Weights of a small image classifier: depths [6, 6].
Rows from block 4 of a small image classifier, named by matrix and row number. Each number is 128 + 24 x the weight over its row's rms, rounded and kept within 0 to 255. All counts start at 0. Numbers have three digits each.
After each channel's rows are labels from the 100 images, of 14848, where the channel reaches its highest value: "top examples" is what is common among them. Only what is clearly more common there than usual is listed. The data: drawn branching plants. In brackets: how many of the 100.
# c30: last pointwise conv (model.blocks.4.c3.0.weight, 160x160x1x1), inputs 80-159

c30.122:118131141115122166135150140124103120103114124144152142107132126117137113093131109088124118142140140132165086147100121141156111156161110148085137150135169106097115115148107137075159066136174155137115133133139098144163114124089130139116106157
top examples: two-way forks (100)

c30.135:121151170118111153094143074133139118102104154134106121124104076096127112095108104124113163200113128197086189128129161139090107124158117150148168105119083142144094157160132140086141170101088096119098151140127134131153137091109110127111125127
top examples: three-way forks (100)

c30.44:112155145133116109106139104122110132133096158146114122150099076078162115123161127108136147161190096137068136147142137100096119107083121115139166113110154089136154135102131141111085143113106108112139142130136165137103127132090137078114156144
top examples: three-way forks (99)

c30.121:115137139141134134119132117094087106127115155108112129122107124125135153146162131125106119159109092097144088164126084117138139161151130157172141136137138117166165130139094135132146147109122147141127166146106100153123123115118148139174131149
top examples: autumn leaves (100)

c30.29:110144146167167128114103116147128117132108089148142114181100080109149126112134156122134138090116124145143116162108128187123122124164168130109124136121132104154116113111079142163158122136143124137125154111153125127130159152126138134147122191
top examples: autumn leaves (62); green leaves (38)

c30.42:110154150167116120111115097079158137173113130147135115160123130131143111147152124136179115101125140145136121121112111094114141172094120149084140168111161137153172117125087118110113159136123153107106136141119139127122140121162116115125111143
top examples: pink blossoms (94); night (78); narrow (43)

c30.102:136113139132115164121100151135106109088125113137107132173148132098119086161120141127120134150070145123140102134113131126142139148168090078120129174131151153137148106162157092116152110162131134139157142104110137141117115124138116128124116137
top examples: two-way forks (100); narrow (37); autumn leaves (36)

c30.153:166159127119088157134168102120138134150125117134130122115082119163134115139135106137104154130096142136121111118163098128124134157182127128120107102147123106083143083102122062131112114170167138119115084099144143122160120114159125131094096132
top examples: two-way forks (100); autumn leaves (81); wide (45)

c30.18:083129103109116083156126098120125123119140097109100151165128133186132137131139106168141106123142132172138106137137124136126126139149108130159079135148170151091130136134185107148119097146114139171143130109111095127129143152156127172105110138
top examples: two-way forks (100); narrow (40)

c30.27:160131135136143145104145115138084148077154101168147144137146097129088136143147110158157143120127144131129170122155146103108132142144145163142103103151093159163124171125154126152137135106103102080126138137166121125147132127153125123124153111
top examples: three-way forks (100); autumn leaves (54); spreading (41)

c30.138:135164164164132143148088122143108171131112148082106134086120092112125118131096167121149098103111105099161154122118110142165104138163061084098123139125119119170141117174113147089145121088131111179139110137155096131118109146104114139149110136
top examples: bare (100)

c30.17:174125130133164111116127120124115117132150149143148091131108176127126107128144118097138108122132194136099152160145103090155099131109121143132160152127162072119090156157092144124127142100152125205121169127151124093112118073114133117141105160
top examples: three-way forks (95); autumn leaves (52)

c30.61:135134181158082115131107106128101083106157140130158120095174094087077151117185109125136179132165107147108151124146170139079154163114116101150110105092136121136153100120118170124125146123110154155129139125140137107110181140143110158133110118
top examples: three-way forks (100)

c30.76:070119126106163158166122091139151166109139100146124144129130138159123132122111130097163109093121136112130114123156112138155121135098183138124077119153109110119114137106131134166141100128131177112167146119115120139125117159165123137147100152
top examples: two-way forks (100)

c30.1:124139142075120141155105121137131155110146107136137149172117111108150121143185166073143141089115131095122076132146126130109122126139136125086094138204105135097112137128133093159126115142126148141160131168154120159140141096122143154105124137
top examples: two-way forks (100); narrow (60)

c30.50:123142140102116145125158154119139158120130126135153152067153100156090085105102112132114161135104132106090133113133171129105099129112146093135128165091118168135150154096146125136131142083131106075114119099120146133098128087107100122116156155
top examples: bare (100)

c30.148:110102102114154121127140107094113189121105113086160103150124137146165087157125127154139169150145130110103132103161110118153141150101105143162148138125125110114117124138136098141124121118151121111099119110109102143161161120139150161097140129
top examples: two-way forks (94); narrow (57); green leaves (42)

c30.88:056111081173115092166095135116094119124111140109113163110126138160125154112081111163082126132142143158110158166114116099085103139106119121137131135124157129137123147102135109125158144137130102101085173127088100144166122162074109115130128108
top examples: two-way forks (100); leaning left (48)

c30.56:092117115109111111152124100114114158095137139123091117174129178165144113153113134084145119142106150127107126161150098135116100153116110148118114160121172146125148123113132119124101118131132111150117175132145102130145091095102104149111133114
top examples: two-way forks (90)

c30.131:151130095145130071104151095103155168110129125139095114121125136201117123115109114168101104154098127152122123160160149152101139135151129151146158173125127145126129125146148129121127140145145107148102127127149160100142143118135146137122125118
top examples: three-way forks (100)

c30.93:152182151128128153132125126118163126169147148141123146122108162114131150129127090111118122130153080141080159143095154111127121144129095117122141162121126169145112148188152168118160186120136096114148122159116096145121125138133109159071127104
top examples: bare (100)

c30.143:127091158117114132115128194124175114104135139138131118126132107172118126119126136141155134126128156115180115122143162130139132177095115144060144105173155125128129088109167131144130116137173134149156166110097131157176076093141134152110124068
top examples: two-way forks (100)

c30.15:107140153131120137158153166136109160167126100144119104158150107179138141113113104131103143084135119127124108096153087147145132092128105147107115115162168167151136139129131122121150095156175146179173140113105142123166131130090114115089084144
top examples: two-way forks (100)

c30.32:096151120138094104125116149139119151159168189126148115126095102160129141117114109156098143124108143101140176142073093140120100129092106115122112094096128137118111129093165106143151133111121140147118111173112134122144104142125160114134130112
top examples: three-way forks (100); autumn leaves (96); leaning right (36)

c30.67:066088120134120107148123118113173123126137116112089153114087182170125167099125154117120104108158089128167128131116069115157159172119139163110152139126170157115120124145115161158150154148160133165158147150125084100144092117142106108125152122
top examples: two-way forks (100); spreading (35)

c30.119:132121094138116105167122151137100114136111099088159161114130094148140131093091037104133086157145099148169117179112126171073126152151085138126162104135117121153131151099133137101102114086168164128126191135123117156141114128132142087113144154
top examples: two-way forks (95)

c30.25:165116124095084153151140132131163111131133113115093080113088193166138141119149132096129105131116166140120080162147155103128129095136153134116109152135146164096121099164131118134146154144104149130163140158098088126150098119132118145118123140
top examples: two-way forks (98)

c30.99:110111131103111115132146071097083140137137128155152103136091124136145124149135204168115137103104139137173070077129126141148165139146148117126147145153101115151132119131090105122127121163129165138147059126139140131130151125140123146115124144
top examples: two-way forks (100); narrow (51)

c30.132:092142164104170162138129123147101162119150122128140177168113143120076110103153122111148134115116160133158132141103127144162118125123128154097099154141112130094101132166143151128153130118112162109132141136078112136159110110152142160100133154
top examples: two-way forks (100); narrow (52)

c30.145:174155125114147168093132093165107147156154115110127176147116087113155141150147107140128113118087108100120110180112109088111103114119131122150122152112078104199113121161149131141102173120151142122119117113151107124083129105127088117101102160
top examples: bare (100)

c30.113:098128161115153122085079140157128127121136146119128085147133123091117129142113116147118155171115129135154139130164133141115120134064107165095129135144125128105126130143121133093141132138161156161147149123124144114152112125108142135171120107
top examples: three-way forks (89); white flowers (79)

c30.53:110141124140155088138090134135107083115138104155132140118146128110134127160098118089123071106130112119106121135126119120116104113145120136161108161087162145168123135176142151132128148100121133184133112172104142128126118122111144114127130157
top examples: bare (100); narrow (45)

c30.144:116110213145134104113087150136141117121145163158145144124120113096144109143106141115117111132113105106127150135172179138166138087107152119140093132123167100150120115138137131160137150161132143130131167135110159095145083119131125123108097129
top examples: three-way forks (100); autumn leaves (50)

c30.7:130146111098105110180140117126121131096089112112134144166088154169166132133110127155132133153088115104143130160103130121067124178057096158098124128140180158107100102149092149131132132129159159108156133146141118148129119117178123186120131141
top examples: two-way forks (100)

c30.38:092118124138088136099130117102200116157160161093103144148112154128134105107070106149144063113148139114104105181128167115128150117154148100093164159103124163142165131155143110111087140117120097111118106124122142118137115102113153130121145133
top examples: pink blossoms (100); leaning left (44)

c30.12:153105074116133127113102103108151121123146117111102105139125118150158105147159158139124129108095112146173117092118115089134152142154152128114114114127131160124147133135116105163094112145161148124105098106194137110111094097141137114100130141
top examples: two-way forks (97); autumn leaves (61); wide (38)

c30.22:110156103139121129133126113157103167098123120172125135153166135137128187106102120086176149107139136102108119109111147127132166143087092180127143129107091095129090124116121116110142097128144159183116140099106096136152109132131198109115110116
top examples: pink blossoms (75)

c30.48:111117103119132099112110116135128109137171131095142141176194153107197117122148099147136096144125119097131075120140090146145120146079162111107137140117108093132101085132136150132152133130122134114121150139129166110078146138126173121138118096
top examples: three-way forks (100); white flowers (96)

c30.85:168131134129161148102104107130140144159145120150124113163111131172083130110149083144158130080123127084133113053109148150189113099160154151110111153162119141149139117119111112131080148120136127159134094116163126125141110101126145139133126152
top examples: two-way forks (100); thick trunk (64); autumn leaves (36)

c30.31:131100148087144178133113132104127109072140156080122164112120122155100142114117153144096117132130121095138113150117108113132143107150146117114076117122127167102173083073116135114140105135052100099182108126100122133122136103159121139147152137
top examples: two-way forks (100); narrow (39)

c30.81:156156084082100145132128156139116167134089156111083173134140121150081134104144134109166105105163114124146071132134107131128111133105152152152130136127143129080102135139095104131155096124154153138131108123132075177186130135119136125142132100
top examples: two-way forks (100); white flowers (42)

c30.96:141138136132136109164099106132135099117117139110110105138114176087112149078134110156110090131123080138198131143103147100108106159144119118140102110117202157158149157105128145116106161081157095125125162136092109141153116126142097102149130096
top examples: two-way forks (91); autumn leaves (46); night (42)

c30.95:170101127082108160131141153150142138108147141146134159122141165203132141119147136117133148104108113141154101071127121122151127156141119147150075134113163159136104143108144123141104101132137144127131099102138144150153134146128116131135109128
top examples: two-way forks (100); thick trunk (64); narrow (37)

c30.100:128122169158175132108133124139144082134101116140135141134148134153155153112190151106123147136143125175087152084127122117097125147113116151145152142169137125112136116121123110153126177169091140114155113165121125125146162166110084121151165175
top examples: three-way forks (100)

c30.104:157114121165147135123157128095167070152115137100094161170142126126131104109140097180157126130158119112108172152093143085149107092134108136137116128097107111105117109115112094147113151143111094152150141139109128082088169153118135152130115167
top examples: three-way forks (100)

c30.69:123152121108100102148128077143152110164132110142082105137090137135131117162113156090147101083131130152165112156142131137147133128132121112150126107159180128136161096083135098089145114123139143147119147115184088153155088116140122171100121157
top examples: two-way forks (100)

c30.105:111122200126095116135134128121108107144167159119133124104097129123151140105112183154132096093125100108130157119160132105116100149099165130152135172117099145150127134161140194130149137140113133150130143116105151102131167100097102123110113149
top examples: bare (100)

c30.65:128088148136123089128154119162112104095159120183123128119110131157096133114141072140115154109138135161154118130178124132146145094100156082111100123135147139157122123119154152141143170112091135142118113186116179127125115182146118113117149163
top examples: three-way forks (98); red berries (42)

c30.136:128131140112126168107128131148137143116111108122165123119097183166098091114131110116146126102104111129171089126103075094149147141132141145096099160134133136120118085134140148142149109148099140107133149141115122126165127121131142153051106088
top examples: two-way forks (100); narrow (45)

c30.152:140128134091150087199137113119144074132119145136142157118133108097119087114085110125134119138133135188139108134104132125067146147171092132119138069139138152116124127103111102074163088098116178130142105137145128142129149082144107068113126128
top examples: two-way forks (100); leaning right (55)

c30.26:141104081131129114100109128167133093137102135111137125116137143124108149085159125117154124169113148116138103151151151131167099107144129117119093125125109102154109140174125184107123131118106125133139124157142173135117113148123139111161138153
top examples: bare (55); narrow (42)

c30.106:088072141137138090109148114139111138096108129132111139094115162138105140124115126093140093091092145127122087162084130134163141160123095164153182129163113124131120081161110099135080082149118157136122114135139126149169135119127111170115124184
top examples: two-way forks (100); narrow (41)

c30.156:137104127142113109160152148096150117128128104122086155084127138108121138118144127096116115140132075108179101155135110108043129170129120143108152107165111138120150114114119103122139117085138166124105118108139115109168095136171125089116143140
top examples: two-way forks (100)

c30.109:138151139138104118125132093124142133119127118121105131124146104158138108131116133111179120098173138123147096117122099123086156136153135150109114131130121146111115128136159119076122170158128125106108130105136095167149098148127129124119120142
top examples: pink blossoms (100); narrow (45)

c30.10:144087132107072162101128141130089100124132100145083126140119140138098159103133169143134133117124097139135117112112103114122128150175089121166144185136145127144139153147110102132110116109146102114188120119139127156126131104118119143108136161
top examples: two-way forks (100); narrow (41)

c30.21:159136134138138099129118151130096067133144112131119117169137169151137119191137149124143138153137152146136109125117077138116137132125135100130126152110116115116117119132150163119154131137125136110106108159105100088102162127100123143122180154
top examples: pink blossoms (100); narrow (60)

c30.14:144188156088129113112118086123125125145135140136161175126113163114182101158098133141126094155153131130119113137143129102097108138147100137133152118100102135121099158143198156106081141146140119126124136154137130110141132116120099151103158135
top examples: pink blossoms (100); narrow (52)

c30.40:114133127103150105068120119136167098117087180106132130130107162109097151122129119140091123170124125127106147105119119100145127158089124156099182079144128107134142098152124167133098104155154131133149090102120098095135108144128105107124099102
top examples: two-way forks (84); autumn leaves (56); narrow (55)